{
  "norm_position": "pre",
  "inner_norm": false,
  "max_steps": 13000
}
Rows from block 3 of a small image classifier, named by matrix and row number. Rows with one number belong to one neuron. Each number is 128 + 24 x the weight over its row's rms, rounded and kept within 0 to 255. All counts start at 0. Numbers have three digits each.
After each neuron's rows are labels from the 100 images, of 14976, where the neuron reaches its highest value: "responds to" is what is common among them. Only what is clearly more common there than usual is listed. The data: histories of elementary cellular automata, time running down. In brackets: how many of the 100.
# fc1: MLP up (model.blocks.3.mlp.fc1.weight, 576x192), inputs 128-191
# fc2: MLP down (model.blocks.3.mlp.fc2.weight, 192x576, transposed), outputs 128-191

fc1.291:150110118150133147115115131168127081130132151128095155154076091117115109162080183097157159136120082121121123136091113137158126129091117098108127126133128130139102125094155113109112179153160132
fc2.291:122148065149130136147134104123125159172116092157080140138116101130125124161149150103122124147122151105134115123122103098120136147102160136112125139118142140118123110131121166120136103099133175
responds to: large cells (100); 101 turns on (100); 111 turns on (80)

fc1.416:158157140110090163150156163152158108131100174167123176146103114105087089098129154122134159125187129096147098121135129156141150169115165129131124101112106172123170144142077124164173084137140173
fc2.416:137128119118148146165106113156133159143114112108149105140142142098110108146167157157112079111119097085122134139130148106141076135126104145132186113114109092110143155110117078149121166161107126
responds to: 001 turns on (99); 110 turns on (85)

fc1.141:136123179151161117142144151133073130103179121156129101117126125114126082131143130146110117103129170158118145109150114088113125124131129125182176127137119108136085126140129152110123119126112103
fc2.141:122115126120134128106143155112167166119097101132107125088173155139091133123145117131155125145124123129125099105091154145138109115125114134098099140087110160091107158152165115151123131130157113
responds to: 011 turns on (99); 111 turns on (95); 001 turns on (84)

fc1.449:142167100146081156131120145114152154147138132132124121182112168144120165154134115121141143146081110097131103153082163149158175108158126149135126142114148118134123157126083129132154125134139109
fc2.449:110115121166123119107135147118075127127097104111117134093118102100134171113152131082177104129116096128102146147098112124094127119094096166160131148142143106150152106140106114142145137108152108
responds to: 110 turns on (97)

fc1.368:106137168121105129137150150159156133146109099161111120141121152150153115150098159130165177114118085118131149103126136134126138160125135153161131096125118140137155101110140157151093163123139109
fc2.368:154120102139131167088152127135113114145127125104096159115110138113121129108148188137134115125133133115152110150155154123096103081174139141098096104145136136172146138131152096132140112140129129
responds to: 010 turns on (95); 110 turns on (85); 001 turns on (76)

fc1.470:150125131128155171129141152120158151109152090082151148147147144117184150135133115155137151137161131170127150149152111144166104082160129162109116126139116138126133140127123140110113118156096146
fc2.470:133117113127144139163120141081109128170103115127117147166134084145126134153108121121123144146137157155145148157150093116137119082120141167129147092162136125114141135125115141152138145121114123
responds to: 000 turns on (76)

fc1.262:088113085130089111168112083104155108113155167156129139110113131107129105104101117102179111145114164096158141146135142124158120121125123095144117140111122134122140158079141141129139154103104166
fc2.262:150143081097108112081116056139093111130155137108149092128139170137122170131133118114128121177125136124099121119142121113085171135149167134145138126108116154130137066139136129114132126133132090
responds to: 010 turns on (90)

fc1.551:126085146119139165079097133117164135165115154103113139118136127138141125145144118089119152151118115156133154136161072098114119127129128117132134103124111143150147147111110135109138109125108128
fc2.551:094127110104137130117149137155108133187112178115155123169173140109110146154114122145113113155131086147159164176144148168151114152126118128158144133123121132107110096127134125099100115144147162
responds to: 101 turns on (97); 110 turns on (95); large cells (94); 011 turns on (88)

fc1.331:126122093127126148081138142173135120122075120145143111105142154127068111121129127144138138108136108130112091139125072149144123100165141111154101129155128082104128146134115117148073124133136119
fc2.331:172148051137113089134121107112168147141120082105103101114120121109123106112135135148100141126125129153122129135118154129155135157087185123106103109104115100117155101112082162116126127126117133
responds to: 010 turns on (100)

fc1.458:113154103132126184110067155151129133139132149141146106150137129167108141150161145132146136118147166148152151128118129145132154109153115126113158146098111123127126135139115115124147080122084116
fc2.458:113115131087100095108138144162107148125102107175112155148106114096091128139091098132119116143110113132138161118154132093138082190099164140126110082156131145130156114154172100088110111095146131
responds to: 110 turns on (97); 010 turns on (87)

fc1.71:146114155195189155123145160117123128170133106135134122118135171146122121140126160109131107109122107111182135135111083140154151112125146125119100121153094115155137111116116107162127124146105126
fc2.71:129094087139119159118123115191119126120159149144095115135093138093128083158109141138116173100126117137103116135138156123113126180145162137122137095140118122127118149149140120116120133114093145
responds to: 010 turns on (85); 000 turns on (81)

fc1.361:143107161138161160125130158164162132134140135148095180142122172133124136145156119110099128091131135110156135123093152140136096120102124150108121140150123111091122119156139130124133093098131116
fc2.361:113097073121112121142129117106145114159125129138114114145142121162160100114099097140091081124162129132131155129140077112099165113113152100124116155124143133145111149152118103120117082081103112
responds to: 100 turns on (100); 110 turns on (95); 011 turns on (93); 111 turns on (92)

fc1.72:126098171093119113143098159146111175166140104104130079132145152140119112111096131134106142155126101087083134108091114206123121140148168127134088132109131098085136119161116130143099129138155152
fc2.72:119137146081131119091125150100142104177097130150151125132105117114133137130137118132174138113133126134129149095102112093141131154119148136150180145067130132134137092142142125099168125108128180
responds to: 110 turns on (98); 100 turns on (91); 000 turns on (77); large cells (65)

fc1.191:096151132117072148120128155157099166183189114138137081117130118101105158152132167108152149104121158188108099153131125152175098158156130107134092148131121137102105137128152107135116097097162148
fc2.191:124120084090089088130111137127130131112130080118066134150112130100139130183089114133151151151088121185129138139143137139140123159141145115154141104155139125134160097173135122111112148111128125
responds to: 110 turns on (94); 011 turns on (91)

fc1.190:128135130151142140131121119090139082132107081114123095077122114125145140155137101120134109143156112115137171173145174142129153067111118146123102106092107129121140140139156143134129123125138127
fc2.190:147141126105107111135098160133160155125129165144121124063162121135102120188106185101104125098141126070135147124090101151098108151157146099127151097134152134136100139125114121093142152148160152
responds to: 100 turns on (97)

fc1.453:156106170153187128136135116141113117105144138107133153087134149137138150138129123108139138060078124159111123136127120160096125139152158153178104110098144141115128169123109169100147167153098087
fc2.453:098141129128086112104069175102093117109130134152128127139141129128127118148147150152128188130150149158182096109121134167125128121130150164140120121071129133086081120168141111152103145136166088
responds to: 111 turns on (100); 110 turns on (100); 011 turns on (100); large cells (74)

fc1.391:142107125140138151144144154119146112105106039105129147109114123106159165132140147182113143114144161124133180130162128106123118101189103147131145112160156123148144158137144131112087135118118114
fc2.391:152099147107149129154138127085136070123127140193140112132166074108106123094131120130131124130093145153122103157096147111087119132132113127167119147172130154142149107117152141118145154119115155
responds to: 110 turns on (93); 011 turns on (84); 010 turns on (78); 111 turns on (76)

fc1.281:139103108159142093126145092150179127096140173159138072152153095090145132154135136112138133160153158124143159149140133131152096136108160129130087154168131100128143104113146164140110126126146149
fc2.281:112109132163103142151144073149097103105154168159153098125154159104141151155126090109176146158129156115153146111132140187121144151112170078140117176133124104129116108114174153140117138115132129
responds to: 010 turns on (85)

fc1.354:095115132155177135117154194089125129133136133159103098122125108149144167160145147112149106134107135110128131136177105146153127150110147101186126121113109105139137127155129144126118130087171157
fc2.354:123137139114143138145136105165170167139159134130089177119141144099166145131125112080149138137111095129146109148090095119140159151100139128123167182166117123125104134131115119121120119137130111
responds to: 011 turns on (85)

fc1.164:080167111113171140118158120148129094137102114085143177135132089081114141109097105110143149128160142146125138129139160129118141075115139120144137122090119123171091104117120157117129097129132128
fc2.164:101143080125112135136069134079147150154143116118117078098098130131139118153148135100132151126094091135116112132121134153119123122126180140134131115160144079110111157149118152100122113103133105
responds to: large cells (95); 101 turns on (92); 011 turns on (82)

fc1.555:107124137117139105124128136104180192169135161134142099114141126147110141148133164131132091119117094149122124179122147079125134152127147154095148133151146138126111162111136166132157147128138123
fc2.555:135150106131113142139107155103109135162137131138144142131153148143112026089157106134141122102144120155111133091120117181125121123122100102150131133095095149120086159103163090122134107126110149
responds to: 101 turns on (84); 110 turns on (80)

fc1.206:143163147117128121089161158127135143098139121149167127104081145106122136145146098118161154109084159103134158157166128108120109129074115121084157130122139136136118136152126121147140130139165151
fc2.206:152139130103125150115160125105098082133139141149117087131111108111106174148106153096109115125150175153103124139125138091077114130116128120133130102120166110125160113155098134158148136105136121
responds to: 101 turns on (94); 011 turns on (91); 110 turns on (90)

fc1.215:097111159103137121123122121096117153079110200108129089122144078091117099147147131119105149141136185152124162138117075104132140160131124108131149190153124119140129152138150149119126137134137170
fc2.215:165171104142140119122101133114110165089117114134079175157112119077141133076123141105105094132077082115154147116132082154138150156083150097115126105096093135129117117158118133132107101120122112
responds to: 010 turns on (86)

fc1.396:145081070139119123119134101123109105162079140148169115114170169187136110112137117138143104129142131074123087131122169135122158119111157102117132119080126098144125157124146119092176168140083135
fc2.396:120139147117105117135111109144154087110103111107172140129167123119112116137111115110161143138126147128113124120129129120138117106153153127154162102143167121105152130152128110131172129122134131
responds to: dense start (82)

fc1.37:147123164112112141157124131129145127144124147135126148131158154115145143183151158169116166119145167133117155109058084147144155137141102106094099108124143102098133140110165135111122080141147113
fc2.37:145132133132122105118119141149165140130124152154104134127168153099141112129111131117134072161099104097101153132107142112120109145122168152166134098113090136118166102121119114131103118107158134
responds to: 100 turns on (95); 011 turns on (88); 110 turns on (79); 010 turns on (77)

fc1.302:114130139135141154117084151111149172119135109107139122104110090121117126123102112121117112153113115133104123170114170103150140106116118176160157134167136073132107167098151134117141164137148080
fc2.302:138133164124094105133115160155140128096127119144087130123143192132140089083165108125103136124129115133118136099136106157110147104101114102102137163109134156118100197127148099089120101122120190
responds to: 100 turns on (95); 110 turns on (90)

fc1.464:104135147113158177103122148116152145140130168165126116163149126132138129137129128105157151122105119147164109143137147152193148112138186150210112129136116122132084134143125123140094142118114071
fc2.464:142090165129127107127131104191146096106156136175132127141118126127149130124132155138105090123146160162125097149159102093138099136095137115156141150143156156143102149170139153113116118103127125
responds to: 011 turns on (87)

fc1.474:121131078175112154144121132149119144165115093134220133126107138184119150111120122112127092112135085142157133132172127170142108121080119123145117094159126126180143106164165116109096106109159116
fc2.474:099114127121130148141152129148139154122136176149121127133161108134117159165136106150146148139148124146137144110124092180102122107168157131176132076135143153148100174099123095126160127177112169
responds to: 100 turns on (95); 001 turns on (91); 010 turns on (84)

fc1.153:155134124111167161117098113136170134144128127132114149157140125155073080136130093135162108166146119123121163098145155118139119115118162113127134127155111141127145150109143115133063149120147164
fc2.153:104113148111132129162109110100153120100129128130133065126101110123140121058127087169081097162115139138138148146171108120112133170146150161133126100143116100133145115127159112159155132156138143
responds to: 011 turns on (79)

fc1.98:139127124101114149123111158116135117147134120096118156095125155113136092121132095130145183114163179073141131120129150151147115130146152069154095129123080146120079092098160163171150149177119149
fc2.98:140125149127077171108167131104135162147138102176151108123130154114130104110183112126125126097150106118110135145120158104149122118119057118141118087083130123162080124116156123133130097079120088
responds to: large cells (100); 111 turns on (100); 011 turns on (99); 001 turns on (91)

fc1.529:112119161138189138127122133171104097118147152144110133158132131084141160121101146114162143159124137108138151112157122128119078118120144171119141112152169117141129119100135115142105110126166146
fc2.529:161145091145114119165102187093144127139125118143116116125165140165131158162169113134103127116131164164150101171146115122107150106110152125115131115135160129135130114153084135139163113132085155
responds to: 100 turns on (94)

fc1.317:107146113132153110158137168129153113157146155150158128105114123165141172141103132139137122150129113158118193150118123103146107151120167133151117154131128157100141131144158150161156140165110092
fc2.317:127112116161127138164165083156139174119106104143151123137092128180120165146129103149138101132131125155111140134157108111127174111124117123097119111149160143128102161108124129129145161161130128
responds to: large cells (99); 111 turns on (80)

fc1.554:129145103171099142114111135138142116115121123161155106134153166156136167150126169127162094158105112095123129086095142181141153142130141117137126169097115090092083113092132156151135159122081141
fc2.554:161135103074089112136132132165122078164106125122165099128120110146110147141107119138121152149133163140105131096152146115101138160097122137170133099123143142161101118097145116115122130111115164
responds to: dense start (76)

fc1.541:134134152123153119131160163100111152103079118119121156106148123112156119150139099107109152168097126151097143137160134114104134094121126174153143133141124102138120120185105134140165176141106117
fc2.541:093150138115091126087145138149141205152109170133119160131136140156139101116114125122195170110098100085130116118149127089170126103156105137129133136122105115130118141152123163127121157115173127
responds to: 111 turns on (80)

fc1.0:124136114136107132147127146172138123149124172156141162122128158086102154115111127135100136152147135120109114123154119173104123154123170112131138122139124146115141128146091102166147094140140175
fc2.0:134117129110158147154100142134133119114142145128151160131134128094098134197157124168119125133112117114138127100102103092126090125109149140152172137110105141086163156121151111182122130151098122
responds to: 110 turns on (86); 001 turns on (83); 111 turns on (81)

fc1.120:126150168110091144162140164144164121134115170153119170143093094088109153135101171141128139136176098142135107112125115141115112150122151125157101103132101125099135156131093151167193078111157191
fc2.120:162158142172119124129079179149154146129096142124117094099131135137143135169166144140110133116103116088161141152153165120145125111127094128117161083122119143115113168081119122136091111164098137
responds to: 001 turns on (90); 100 turns on (89)

fc1.218:122115162118132126176180150140134161106109153102126140131142138096123126144100106097094108135150138131106131116114121113143113104135183128153185077145121127155128126129161205133086099132138108
fc2.218:131138105151147128146129137119147150170154121110141136164109143136151158135128095135091153138083136165115147123151151140099131127116152144178108162179163136134077111122118147104138111065143103
responds to: 010 turns on (94); large cells (91); 011 turns on (83)

fc1.128:076169138136149130082145155144110133132141104154132115126097117094133132118123124128128100169155125127174119114157176094131133110146180133138116133189143113152141114096126138104126113088130134
fc2.128:123165092119086154128122120147135099099191119140142101135088159139118076120170119141152160142116145115121108150106115129125133126115118135135093120146078140105118090163130171134120153135151108
responds to: 100 turns on (81); sparse start (59)

fc1.19:147092129075159171137131147119085128100113135129095131097068115095149094150132130151102117106136107154122115122149103184136127161156153124104140172161122150110116159192148168147117142142115153
fc2.19:174155139112096121124128089102109105107123087130124148122153101124112114125140129117144141163143114146180148137136109144125152139096106122120127095129130071173088126104104134153108146115144109
responds to: 110 turns on (91); large cells (79); 010 turns on (79)

fc1.142:113112118120089120134108126141126158120128156089123090119111087079120134083117148079176134106136094128139146119131128121126167102105091095128151124143169092128108124093077118102123095156180118
fc2.142:132146102121144095129118148133140105154100102132100148143097158171144121130149072121124151132148099131096081168126111157126103168154150091118114125137140135110141117149146138092139157112093142
responds to: 010 turns on (77)

fc1.428:108132139153117127142126158133115149142116127111144146138141108152135134124138138146101101097131114119133160169120135081110139118154145139125131132145120140105141125141133138118154168124131148
fc2.428:112130175138120144118157163119151158163145149062122132119154113106152140146135139084108145116157114144147142123111126138161132205136116145122085138139162148156135126095111120142119107157148125
responds to: 011 turns on (83)

fc1.106:141142099110167119095079107106147143136140172163129168171125157146118127118125134161135133150119170108139165155145166175141108130137163134138129101081118130089126130157099128127119178142155089
fc2.106:108139139086114091129140124098115134106083105137126127154084148115135132130123117112132137129109143168146126107107112093102099135144122145165149104127146126122162139119097121101146116106113112
responds to: 101 turns on (86); 110 turns on (86); 011 turns on (81)

fc1.549:127140124152142159122112148135143123097148165150125163096145137146146116116102104096111084149157123097139120100117124120151168092129135151123114124139117108176108136103095171091100096129120140
fc2.549:096099130119159135133106130142157133110174114072148116175138143114110138137166099139109080100102133154107082166120126156108153106149116156128108121177156140136118121149119113149166109105138121
responds to: 011 turns on (91)

fc1.110:124085086132111119102150175117150169140134108072082101109153105112111129111132156108131119148122131140145149126127136107149142102149108152123131105184145111174146136135102106164134131109150110
fc2.110:101112096112167126101112101141115117127120148159120166122098116178117103139116086081176156123139138153122120101151118150107131173135157092125122118142112111151133137104140096170139128143126129
responds to: 010 turns on (88)

fc1.351:120122110130151157104143111154132167159129110094116099158171147162113160112143119122136155118122107122123141118102088148140085096167125119134102131080081129083137102137145109138143107143136137
fc2.351:118159156130127116155115124109129102127144128141126113131112087139123154130159123161142123122094085158130150102116196129152148174097138134146120137119137129144144113103139147126102185146147146
responds to: large cells (100); 110 turns on (100); 001 turns on (81); 000 turns on (80)

fc1.184:106115142097094132154148129175149125145136169089118174100144097104113133103111154095150158123175141097137128112095101124139153154158186113149177114114112151128103117154129175122161126096131114
fc2.184:088127137169144125129110107111116127115154141140121131125125098103136125153137137108155134182097106157134168092119142143125111104142138102155142137128116125122122138135124133132139073138138126
responds to: 011 turns on (99); 010 turns on (94); 101 turns on (75); rule: rule 124 (25)

fc1.323:134107126136133119107123129126190130109132135131157134084092129181108162165124117120171164108136160118133166120118169120081135107118134152140173131106119154136141112113137174121138106173126123
fc2.323:158109118117094151142141163111118107147127095131116151136126177149104101197103112163145163102164126106122114136130163112120066159157155109163124135094147128148132144131152145188133088158137107
responds to: 011 turns on (86)

fc1.559:105147153132121146150108130138157191127117113135129105111120121100112121119149124094093090172145102115122162177141119190114123077154125133096165135115101108115121152111107142117135111134134143
fc2.559:163137130123139123102116139137135125111159110151090128143135098118168109123135104123185128100150094156159120103094133181092125143114136164109092113159121125123149110069113108116097145139124122
responds to: 000 turns on (82); large cells (74)

fc1.20:106119121128143126142142132109122114088126193131101116131135164082136159130106116105120119139143118142107129146140127116145141109119148109160160124124110089170117124169064137168135103118125097
fc2.20:119144117173118146123144117164127145105155117096123113155136118121154070144133147179154137132113138150126158161158126160102125124125153146123122109169162151136092089126192115157142100099117153
responds to: 010 turns on (95); 000 turns on (80)

fc1.481:092157143074113150116134132145132155147165205124136129167121148127147126165106130140082100116120165159175137099108134098150105178143146137131158129115175145146121116140143128111155121120115108
fc2.481:115149154122170091124119125105121135168102105099127118118156099096164110070102119130130135143100126126154109123144168159106130123120153177119162117155130166106158129088127105110128151135161149
responds to: 100 turns on (100); 110 turns on (88)

fc1.32:109150144140150129121135136104112103155149130124132141143112098134100110138149125138117113142072103092137090138131109129108121126109143117109124148149112120122124162172107112100169150151137110
fc2.32:131144137177136123136134094089118170113117172141127117138138091108123123132114169080129138117144174138122180126137153104142122121089135155166148117185100119164114099155131098141112145124137118
responds to: large cells (96); 110 turns on (91)

fc1.115:107116117122108126141107075168129087095144146178107131131105138121125140098129162129127135150147133121137136126117164131132095151153104118106108129133132138143118149133126157141139123096137086
fc2.115:126127120102115084136164102083113110125116113110182136132087123147154151158140139099119134141122166172092166149114142117160109127124163185160149137101151137136141074117160126109163128102093086
responds to: 110 turns on (90); 011 turns on (79); 001 turns on (77)

fc1.214:117107075140112095104096134148128119129156147133148113139116151125129140161114160163157117154100111160100131145090140128085105151111107134091152116120098150120109100090150162125143124130123131
fc2.214:149151087065112107155149111119133120160151090133152118108118126124122140144116116143120143149183123137125146149124170103133110172116133118166100083098144142111096120084127113126120097113138134
responds to: 111 turns on (94); 000 turns on (91); large cells (83)

fc1.233:114163142119111134140135132162119111126166135150139151068138148121110141151134191141162100150171156152119118129152125128128156112127148148125111121089101150142134121125140112204142122119104114
fc2.233:097137125120154149112140087145095183160079123115129158164137143174097119128130135123125143176113145121107165107150155133115127097128147151174148142107149099143135133131154147116160156139085149
responds to: large cells (100); 000 turns on (96); 100 turns on (78)

fc1.188:134141138172123121131179126144125139152114148097138148100185091140149122144106150128110134125115135140102139119147107122128105096086143111095118123168137109128093184138151094111148155173162172
fc2.188:100192126145160129151173152138124128160088148106122124140141153094128151115122129140124123140156139154110094128117145083125123152109131121134075147113153144091134092122087160139118128149117170
responds to: 011 turns on (94); large cells (77); 001 turns on (76); 101 turns on (75)

fc1.158:164116113161140129110095125101133103085152106160084111111173135138145127078115089086124137140140124095110125154110112167132159123147172109109130141168139145163150104094126117144117151166107160
fc2.158:121108143117126157151157064152141120142120086166163120103116102120122085171154157146136119143119113112195131144094145123111155106122144087089106136149105152169132106110125145105160108083088120
responds to: large cells (100); 010 turns on (95)

fc1.318:106122142129116105127160144167177144182147142105136172124106125115110118112146141143129128148126114097098177113115088138119132137137150130158151124102144151132144167157150154129157111129137089
fc2.318:133120125158121130139103142140084089137118117104136167084113068136135144139136124110199157144125110141130130093120139163130122176133104120153148150139095112104117139127113155128124137147102133
responds to: 110 turns on (77)

fc1.163:135129175109130132154122103164148121154147120143124162123129126108193117135153148165129144135125081166117138119138130141155096136172175154144137069160122084141138133080104159132107120120170143
fc2.163:118110103162144132110114174102106113153133107097115129144139100153101119117098130134174122125135146156138106186126147117113120107135109155128134058154124102128112148110123116150123140135148116
responds to: 010 turns on (91)

fc1.406:147160123148135137098131113136106114129192102098158139114153124119136131149077131119163098095124174116128135192109143122162068164121126125130126153138128140138114166101123140157153138112083092
fc2.406:140114138150137179140170111128117120110127157130143149097141132130151135090101166156115141152137117150153166090172122120143120107129129158128150126114097177178124109165106154110128128133131109
responds to: 011 turns on (84)

fc1.548:122159110131138129091150094122139095102130111173149107125097146134157125123119167130168153171134097145139121112165114161133094113149109149103133096126131120142131164170109144100163088111117121
fc2.548:117193103100084138135115162082119120146112135151129155169081133112154159136107106085141156153127124164142170159169145174097116132140108134134115143169124123138084104098108151107161135087120145
responds to: 110 turns on (80); 101 turns on (77)

fc1.342:132127103136213131113147132077154151122140093118158115137099112160103079132147128149103113156121116111127161145151151107119100134146130169120132143143134111101138159097150127112106181144136110
fc2.342:145164128127137129084104134147099120128155137120090097112138168159118065093136101142152079145133094075126143117157141144108138141129105123118148163135116079133137143176100157115133114175143138
responds to: 100 turns on (86)

fc1.316:125094129126139125114123133119123156113123124156118084155128122103124117113110097117131097165121087150094137148159179133152145124132184149142132126119119144127139141197071175150126116150089097
fc2.316:110143123159162153082133163169125150125119145096110103172120162104135123124107132159150134128122160115142136164162142130116123140126140166135111123133138133116068096122168125122095094093145145
responds to: 100 turns on (99); 011 turns on (97); 010 turns on (92)

fc1.374:138140135144134155140125169140117122114173128087132142124138097091140125163115149111109122093108119117129155178124107201094146106165116138141184113083116105144142130128145100162123141113156128
fc2.374:119121057144135115121127122104143113177159109153111096128140097146102115220142121156133121102084088109158112153116135157170114148127188165131136105143131137133078125076101066115111122128114119
responds to: 001 turns on (99); 100 turns on (97)

fc1.420:096089145128118142123132147122110192117104148125113103096111135112119133151104121111111126126107101138125158099145166153149148151171169137124178142148108113152104120186102146128120123119118085
fc2.420:119128112166152144107102134152134166107105137091147130169142093115147121123103085187139134095092158169118160163132196142126126113146162153160104142167147137139096097094127148137138105134158141
responds to: 011 turns on (100); 010 turns on (98); 100 turns on (85); large cells (79)

fc1.80:116173105094096104144141173121153143147127140095102117086138132125147115133130088121130149100122090158118127146105100147156118153132146090137144122161104122117109117154088157113125115150181123
fc2.80:163115091156122158118150106143137100122135116116124142142088147158126139153130123137126116138180143131114139129167116078108147129130154123159124159121161098168165157137110170137115137122111154
responds to: large cells (100); 101 turns on (99)

fc1.538:184158153117164118114098111121103133158129139168104158154135156110135113127139139123118161139133124117139143126069125182119105127125122120100126111137147104131137152144190125142146159172137128
fc2.538:098125149111111140124105124130186123106116117168147153112165153132131109159142149117075122118123173109140137142170128081139102157119077141104149081119146107130098096111115125143053150112157147
responds to: 111 turns on (97); large cells (84); 001 turns on (77)

fc1.202:109118146136168136117137147118133150107133122127152129111118128142134165136068131143135104148142162160123154101159169104123133125143148175159130148163078133094124151075131118134103130126144081
fc2.202:172119124135108119142104155140127081097142113142087126109142195112136121148183097140121135124141147167135156125159117131111143112107159115124144135119183153130149173143098120115132100127077190
responds to: 100 turns on (100); 110 turns on (86)

fc1.47:185160140133073128129110122106104101124087127090133164131142145077141171191157141108128148154160168149129108114114126144120130121140118127141143102101125085123131194106130101144127121115139084
fc2.47:133151134131138101116079108149160146106103143113122133149144124100111134110142139098106135185112155109145062114135139105114122125122159173143158105115112135141135128058110130096118118155119188
responds to: large cells (100); 100 turns on (100); 110 turns on (86)

fc1.182:112084131137133146158125152133163138082124090170101151109127084124136129149139130152103129110149123136164138160162110132121158095183103174157168162144163131179143164161132153126157123124141143
fc2.182:168115136091100133131154192121142063117121121140110130120145144111109138140150142124151108117125127126132114113091097150148125147125116147119080124145077164160135106053126137144159115142090151
responds to: 011 turns on (94); 001 turns on (87); 010 turns on (80)

fc1.530:145097143173122119159152066107123116109110089161166190100130153146124089115113166138104081151120099127113131100145159177109113130119162103134111146123163124129151150110194102149145112122126157
fc2.530:136166122090115112118098107158130090157141128088134123138125116120128141126142107113122140164147133096120159103131099091140170174176169164175129098111148159149175109143130120139136155130114119
responds to: dense start (94)

fc1.322:155156131124135090167151152084129127154160167150164107171122149144135137054140124109126119122110061153130111176134112145104140132143143107137135081115171177149139119120121113151126122131145159
fc2.322:135151111108148149109125142162128142130101133077128123155064063106114114129080135176137122096125124132118130098120119150101159104170105109114153200143102125160129117102121108106122104119135105
responds to: large cells (97); 000 turns on (90); 101 turns on (88)

fc1.415:134145172101148161120124140125121118165162119188167096152161138115174122120129152122137139107132148173130112158151139162130148148145188148117116122128125116140093109135088098120100109118134103
fc2.415:117113127097119130140129127167135127088129146159116144108106136151101095151094113125123118139109112149133130155132136121149117104121136122139129155122140156143105141164151154124132123133093094
responds to: 110 turns on (96); 011 turns on (84)

fc1.54:128109118147127141137148070119097152120095136172157113139137111180145072107121182144130093135114092144088118102170177187148118101138136159108113156090170113117118172137160125109158171144114194
fc2.54:139171101105121085137128128126149078158145150096147123132133106120121150141131107131135145169130116178093173094120131119109154172149149174180121082107152144096145129121138132146151100096137135
responds to: dense start (85)

fc1.229:112153132122138165113130095130145101129112152206129153152111153112139145126082134152126129179124161112132172097116133190125096130128132133131121152133148127128144145152115134106117149108157113
fc2.229:163120109124119133123144081081087144142087117088200115153093160160149140129123091121099120104121145179111171137107143157121162159126137111140124148117116125117121104147126149100121106107126116
responds to: 101 turns on (93); 110 turns on (90); 011 turns on (81)